python train.py --encoder_norm="rmsnorm" --encoder_fused_qkv=true --encoder_layers=8 --shampoo_beta=0.95
Rows from block 2 of the encoder of a small masked spectrogram model, named by matrix and row number. Rows with one number within an expert belong to one neuron, the router's apart. Each number is 500 + 50 x the weight over its row's rms, rounded and kept within 0 to 999. All counts start at 0. Numbers have three digits each.
Before each expert's rows are labels from the 100 clips, of 14848, where the router gives the expert most weight on average: "strongest on" is what is common among them. Only what is clearly more common there than usual is listed. The data: synthesised imitations of 52 everyday sounds, one a clip. In brackets: how many of the 100.
# router: router (encoder.blocks.2.mlp.router.weight, 16x192, trained with AdamW), inputs 144-191
# up: expert up (encoder.blocks.2.mlp.up, 16x192x192), inputs 144-191
# down: expert down (encoder.blocks.2.mlp.down, 16x192x192, transposed), outputs 144-191

# expert 11
strongest on: engine (100); machines and effects (100)
router.11:544432572562410544521496500478523529478505595472537573422421507499562545450500543528514533465555385465481473467489533585449491538446497436503483
up.0:468543531457491509442508499549461455545538534450455524515441521490544566527544446555527474480524567457344400543502504503522558559502429415490437
down.0:506518387564527590527532464437540534540494497461497469514526490548517472543465620494540516628471404432589596458463525455640474507460526489511545
up.1:547536505515455454503449397478464478508537552409525563467423442450501536583481483438583439485549593499566494484515493509496526564499570448477470
down.1:520486559489488490506426578565440495507508505517532407492526501521522526525463444513434534522519429508480583552533653537454406492493538528511475
up.2:423503485462468441555432500470448618480464521539488398485454563461610447464514492458503478552461518448483524460552463472545553465447411504509380
down.2:484537511515542465469536504441515582489604489488528517457394477548430604494406548581467503471436546446481532521384542508530522462578448488502663
up.3:497471501489485523466472445456503551473487457469505539493498406440549432489551432467550440455512510520429506432578485430507470445410574485450467
down.3:502551490483550464501428546498480494502512591477419439529448462529461557542466555550448482541488519554557508533440449529419458465526499491439484
up.4:529493507564474530547474523509524518454465546483540534512427449467472560515551465418520495494556440487520444453423518419512476640530519516460499
down.4:520485482556454545513501498481566500454449429463588447407490513447485506414534538516555424614476460469519432474418576360400508502479580510503413
up.5:393603579514479475499456515597455368477576470434446473475484511492430519553480539527524570535466528432439452478534499462562506555508523488469479
down.5:504494417500466536537575621475491580614423507528617455473428597509437525443474570396457587495490543524522534470419494529522524432464426501482474
up.6:468521482519522440402525501435427552520487438498633430526487493531453553541447529465404448487487503514572545506417578382559490542475440424555556
down.6:523519572394530517550548385467523550493452531597492521537548558530497544544604548566532533511440515530469476496660495560441473461494512438480481
up.7:478524528465481542487409494481453443538475306423589493547535504408507524485482448521488520517517533536500590511435399484527420510536514537400424
down.7:482504494509491560523591518548519554511486508459463553565491451521548599520436497544565453475534549441474514511488553498465473556469533496446435
up.8:585592410577542425451483545499419485486539463436392497463535470466484527500529446411550480502543457453412575489519427546438644501490492558482565
down.8:541443485533512456502559527473528447566566517505510550549482500435531463357454504533465580455526607547421385580522423543442482482522478476522420
up.9:537504447510591494519496433505510593401602407540467514430477502570535535485512498497543423484490568436657580474481532523496547455528413540477468
down.9:501597501459450505513570464479552492566456504515502463507469491444502510498460516570442546478535512539448481581575526501451411451450486518433537
up.10:575518544475424437537442461477509493488494440515569460501462366415496417442407517552500595529564596505546440546451455532517497472457506508531523
down.10:450435489535490561520502496478453564490586573507508481515571463622501497498518566440470476550393411478568443493522584532444573526527513525399466
up.11:463497488531489450503498546455499516569603383524352587490480431473430548563443425558532522574437524526468473506531510507519514519503485453479576
down.11:426450497519394537553440608527494565502483362591589510502474536447488492514498552501494481511534470501435449558422534504481482514438459542559602
up.12:433465457592611587503515374482522530478450463538480437514490553555493427485522558534470544498520508515486506571506538591541440510611444569478583
down.12:576555515444461433528560525535451460562516530428465512549512464461492478477547529527573468437455487507492468431497558492428560523447448417532489
up.13:515546524432458536518613432514487430512495496583535526496440553435502484490465475566533514517407456463429423470469387454550497519566532542595680
down.13:500470561521539528522471558447573503486577555484403524546495503491584454477527510498476445457483609477519448523526458590461525521462507512511454

# expert 1
strongest on: signals (29); siren (25)
router.1:526539459542607457546451539477573526540475529449446503535442483490451484432484444558473490552476515447457604507493529477430536425544506487409489
up.0:501493525490471556523494537568513549485607492508498514502480536463468458474599465691515612586508495451496540488486439516489500486392519384546459
down.0:513591486532488443462434616422537504497453504519490482521464475478503554538404534448455479429487501526596448558493527451527550486570528546578446
up.1:498492615490482544424521478506442438492514545497539466476502475462445618551552479444504520526516644502586462526446551456518417503532502539480469
down.1:515546512481437515557437507542450490433500517552452532558615498488489429432492498479525497406462449566478614441504513435501532510528551484515550
up.2:491607497471507560423439530509526466581514509468450525567499454473539607426576492431461574597457469528519565530460505532539569477510513422504520
down.2:413499467603485434443485458440528530414494366544483422510490610532426508523479456554565480513514441474487425498594434399485437584454449475540437
up.3:475476534533393518450559614531407476420485441540532588499434489456494534484429514533535499576513476493569451508502448418425542541506515539479577
down.3:490468490534427562493537541522502532526516606357510431634403488450485558458479545560511506467445518538638517465500499486557503484468540486500483
up.4:506492502492503567535495464396525437528408490576549471498413456482447497533449486488480478433552456459521497426552555524414456382482532566427505
down.4:463441383496510492469574430588505582399445486489517497506569569516563471448542486442489491506513614452512424532395493496479507573547473446537469
up.5:476422553550512425496565506567474532460550513471439592442504626496463506486425412444488441479495524516571450477432533417462482561534535527513456
down.5:558426514514478506586616486530434444569433466484482446497423502604463409472551529523536433551500465463442527507467557497538492425537418433484523
up.6:491465513531549489503506475567587471484549595471517437449512526553501441510446554566488484494532496504524512433440454549585527441498328444543473
down.6:464557499504499494545563561429459478420524524484562430549503471580586515524389464501506513507529571471506452439486444464580443532568490495465459
up.7:457562532506483646425485471500475494468578386411406409513391517480456536508463538608476580501528488457501497487439526480580438559467497490551441
down.7:468571495530506577458471387513446483516474566538564487532570482407504566481519457593449476521461464458539448542581464502475551460450486520479568
up.8:485508445456479452474544522480473454461570473465497501465503464551490385515493529486495477524457570530513522508406441436453458478467496511566521
down.8:542376443514551445436537429494494494493483499518548494538456546487580519454511530553515590464520533564471437496501449417555549504515619456434497
up.9:538525533577487578588541509509456481521542547476462516544480518526433574500526483513481524496524545501562509541437584561474510497499482538467538
down.9:502560564497517556548499551568477505469545446497501446438584492510487506685447513560505432522477528562517360451579570546520456581495484472522451
up.10:454540561616464567581473512553488436542529466440532485453469500433471529495469474506508419547429457456539566558497472473502535424482477495480525
down.10:513571440484440508515474555516559534427536445470579519418489542489470475492427508517508574508486461490490569543491435514433629467423443536452492
up.11:452505426475568573571560575443553487492487491438429422502496499529459518460490520557551470595540545578506589557483507503490481499539339417559460
down.11:509470563557421487513506458523498597477478490480500533492492455445514454471500455469441612480501466394495508493498480456476499551597577591480551
up.12:486448488515441428425472533544475458451454485486490439525427486515545530572517505578450576444522457577483564486526475507565527443520406542517446
down.12:426519549509574473555524448505542434489551482432383569508526473479444400479555440506506558445442447532488461504571513433424530534464494463480522
up.13:569561471493548530525463489485509478523514514551496520494474457483418528489442467526561498611436524571462453451487499481515374546537489541454473
down.13:434431533578413489545600471555551484470472461445472448438492450511510428508438494323475527583451519556491481500438502423426543492571511460536529

# expert 14
strongest on: mains hum (89)
router.14:466479534457430463476529487535498597553442462523525411516429510524442532591529504511546480498552536475531439580495509458467378490461386498521583
up.2:427524493487600546426493546492536454528580576430534530410454506555561531530552494399600570484511459517460504500565577548476444476476543525562571
down.2:524490493407428486429474445528552523545441472535501474480490485487549456479496540549521534433443473463481436436551404531514484470470483495473549
up.3:531489522503515547460589453437458458560384499549566495503483554481493498536486464476573489525466459564414500444507510403491506518452408588542496
down.3:420529535519551516487434481450520405451541575603477490518531449403481531595556502406466557536532508511518462519510521500508497458563443515535455
up.4:478477503574581541474557479630482542513523508525433484566417540493463543510542443463448467505407373560504481544488534532513452471489524573509568
down.4:564545479542499429474530499484467481605539441490518531543456490533502459461505489531520504577507541494517551447432434469611530466443556385503502
up.5:415423512386483459544461539520493449466491551488468560484489450481471549529550475427522535451495561533505386602436535491537430508530520467549524
down.5:471470515543457555488580556520530562452504513532527458570463552450546354467473535495520490535507396481461517428420457479544517421541491485471511
up.6:482486604438497522487480555439522477473540504506517455527554450528502478603436495565539469491449418560496519540523498574549464538433493447530452
down.6:481462503533505627509475492573550525582475481450435539576593556527487569469546474466528473477556419518546451442536470472543530496530389574404539
up.7:434542540464455605558518445628527520506470515496565524494467482556468508475468500507532512538470516502491520513563498487489527508510475514589515
down.7:555533416568593501407489509429516475500508545447551488477523581409514518481571545566518519517472458560474472406527500488575526509639439481523543
up.8:545462472452515479549495594550521572477504575501481517511558540577420481552496486440558507502407647426495591413482454573593469532513485461477498
down.8:382488470582463459428571448452523537540424418405518488507455460520590422420547397533481531470489517540470549556488480533486491485528522462552500
up.9:562474539428467468495451488477597575403541519469417521536528351466496545554493502485533519498483442489468484523507619507427486566476520463465510
down.9:521565528493541515467511501435479501539477568496567371465450510603514533451512492536556531408573527456440499408502584419532506436574568514571418
up.10:442478457499510517484522564514461473503511516510390415497444467487504496473570467524522521487462549523522487504566522487381539581512464480514508
down.10:462531549445513585497458491537521514453444514649496480572513459507439407509453544488550509467523528524487521490482442392557511511471559525556515
up.11:503561543527521403562479513528563487462461453550469475502436435526456509579447504500457442433571389445416606526520508406474516569493427491442483
down.11:440509474515548499537507415540487488497465461367450479492529462538470436537476483487595581412572534491496556441517530479528461489521528458530522
up.12:468402469586463583462498552528514542528578516549469499596512498524541533416515493506453516627484473460542533544479561474563455539577440524415503
down.12:490565532425526463580426555545474536457517432477493487491457546502449489552449625504553477487493500537469510488561582542416507588548458464533476
up.13:471502532485546554469567446490553402504507609446530497475563501491446455529519429537413378389536495458530473504558437529489553480443449499460497
down.13:524490477493537533628482532470486567459490504373565494521523410507451534495541477416484546569495604472531485526487563437530561569466544519568473
up.14:516554433482557509481458468520512604532448560548336478552482554457481489487524493433518503558445469472488545523527436438425445539515492414464507
down.14:508469450479500564500535392573481458532441450534585430536506538556510549494483507532529403476588540422531478521566490506539568551508470508471499
up.15:531484566504506431436543537555578532413470530508506493509541493431420481479513444412533527477455517580438524527512570606535572480473497540498546
down.15:517513474461518549565467481462551500496501479488462481524556587561464459501450475449453537574499554453555456501418493450475547591567516461543496

# expert 13
strongest on: rumble (80); household (54)
router.13:429421469493415551503499502559514491544538567506634440443561505556378489496469567578585498525447491551420561437535497434420457387466491523442557
up.0:530462595515476465449415415494425458478519449466522538544541557449489539465389515535462481433478504460478536410555493562552601464471445559547569
down.0:463625414518489487508541573489521431539475503577511463428497570421458441563483407556494567483584460483577501576510492554440442544408469438488444
up.1:538525507493654502465526622354472510606491414434489517453496499440455485542553498473414514532487461496490457578465560582554593546519584448418479
down.1:445523483489447565532431505550576412489586504530446478538442477506494493471431413465591516566526456438467456475399434384479492514524444510598503
up.2:473403476543490511445488559470488542590480498481502494507537426456432524542513489508516553515523494555464497587439557513623511500423416573473459
down.2:518503554488433509502516450416466510431476500479471519549437599532530477478529532448554612513419504484500450444480487518387445467521572537531529
up.3:482406472481534475551527462581589482538561460519453495616424492446446538410478441486476563500576533528481497400551518432531501525514468493579449
down.3:607546490480501436509511589545424471473579510488481490550499473494492516486480433406431512607442495452529502462473549480499444557480491388518527
up.4:580472464518506571497572456433425457533524427506447478370462472489550508567459459516602504472574513549580439550467520494474547532446449509509410
down.4:496435464471453536555462538483555468500494526588470488542517649478509582488460501446470510440458469543501611383539541476455477481458581552544519
up.5:482514517540559542541512476540458441615587524555525381541509561450509501467555577480541484556483448421454547508600537607411528471437659517473594
down.5:491481497410534540427507467506592558466504478507493480508500512455483412596494539456465506476493613501578482481425607467487555548497437412542486
up.6:488456469440630562564550488511521475566489503448481453463510518482498516538511576527563477546484421581503503515492483450482426576520438613423607
down.6:517544488470485481530393483458470512500521441571593582478480446577516536453542518503471505458487522374439430431486503530514529501468441496427507
up.7:497514511538577529514519552566567479547545533624466517514487460541535405528553593494427389543585594546497465458515534467487506496466395542546593
down.7:409481392570433384374471470537560539562530460489521553424631429448500475437517602497537489451515553600573451492478526506436580517438537553418485
up.8:555488414565537436487428480549467597481553572540517514559586428550555450523516510509493516593469513507569442474433450492475550573532479465506471
down.8:474460588517500534456571449584563542619537387500508511536418492482483453486505449403541466479567555557449565576594502549533456496457451455545535
up.9:488498541539547497484537393489506534522492537547486477569521515493439432456365525556509484517535423512517581593550565475527522572566440551523433
down.9:578441480445425442542518505464516524460513481514522453555529458587509456502488458472529547485458583504536477373477565446501519488484522475552439
up.10:480491494472475444500618526479504537553501508425502546427497496471534526498407568531504455593533520532542440572564557468524455476545553502545465
down.10:569516523491594512467399500534476486464493557496483395592529471536641494532496532516508546362464531425458574506444510408486467487504459488445522
up.11:491413448537485536565412534354453532516437437478470462465516451534467499472492477521541499587543469536495445557526574462409443562469511528478543
down.11:527532513467529533410556500577509530477478582544468667511532473590504478499514560533485563462458563474481553567502451571502550492456465564482523
up.12:529446476497491529525425525573473442433431493482557497505618538438512548509567409560580643550473502521503449486479469511524469507536482552456435
down.12:468505570513532531536590455542509535565537465471414456479456494561520547468492510484416435521541468510457512485541475404537419504460524485509541
up.13:513498405533508497515484460491530419417496533509448455603431557571464427675530489398539444503521437513584552480510499566468541512545548447451512
down.13:509541538415533486490516533520510500558466537547537460436541437484544488501531554511424485592487554431492539470432594510513512460530447492539482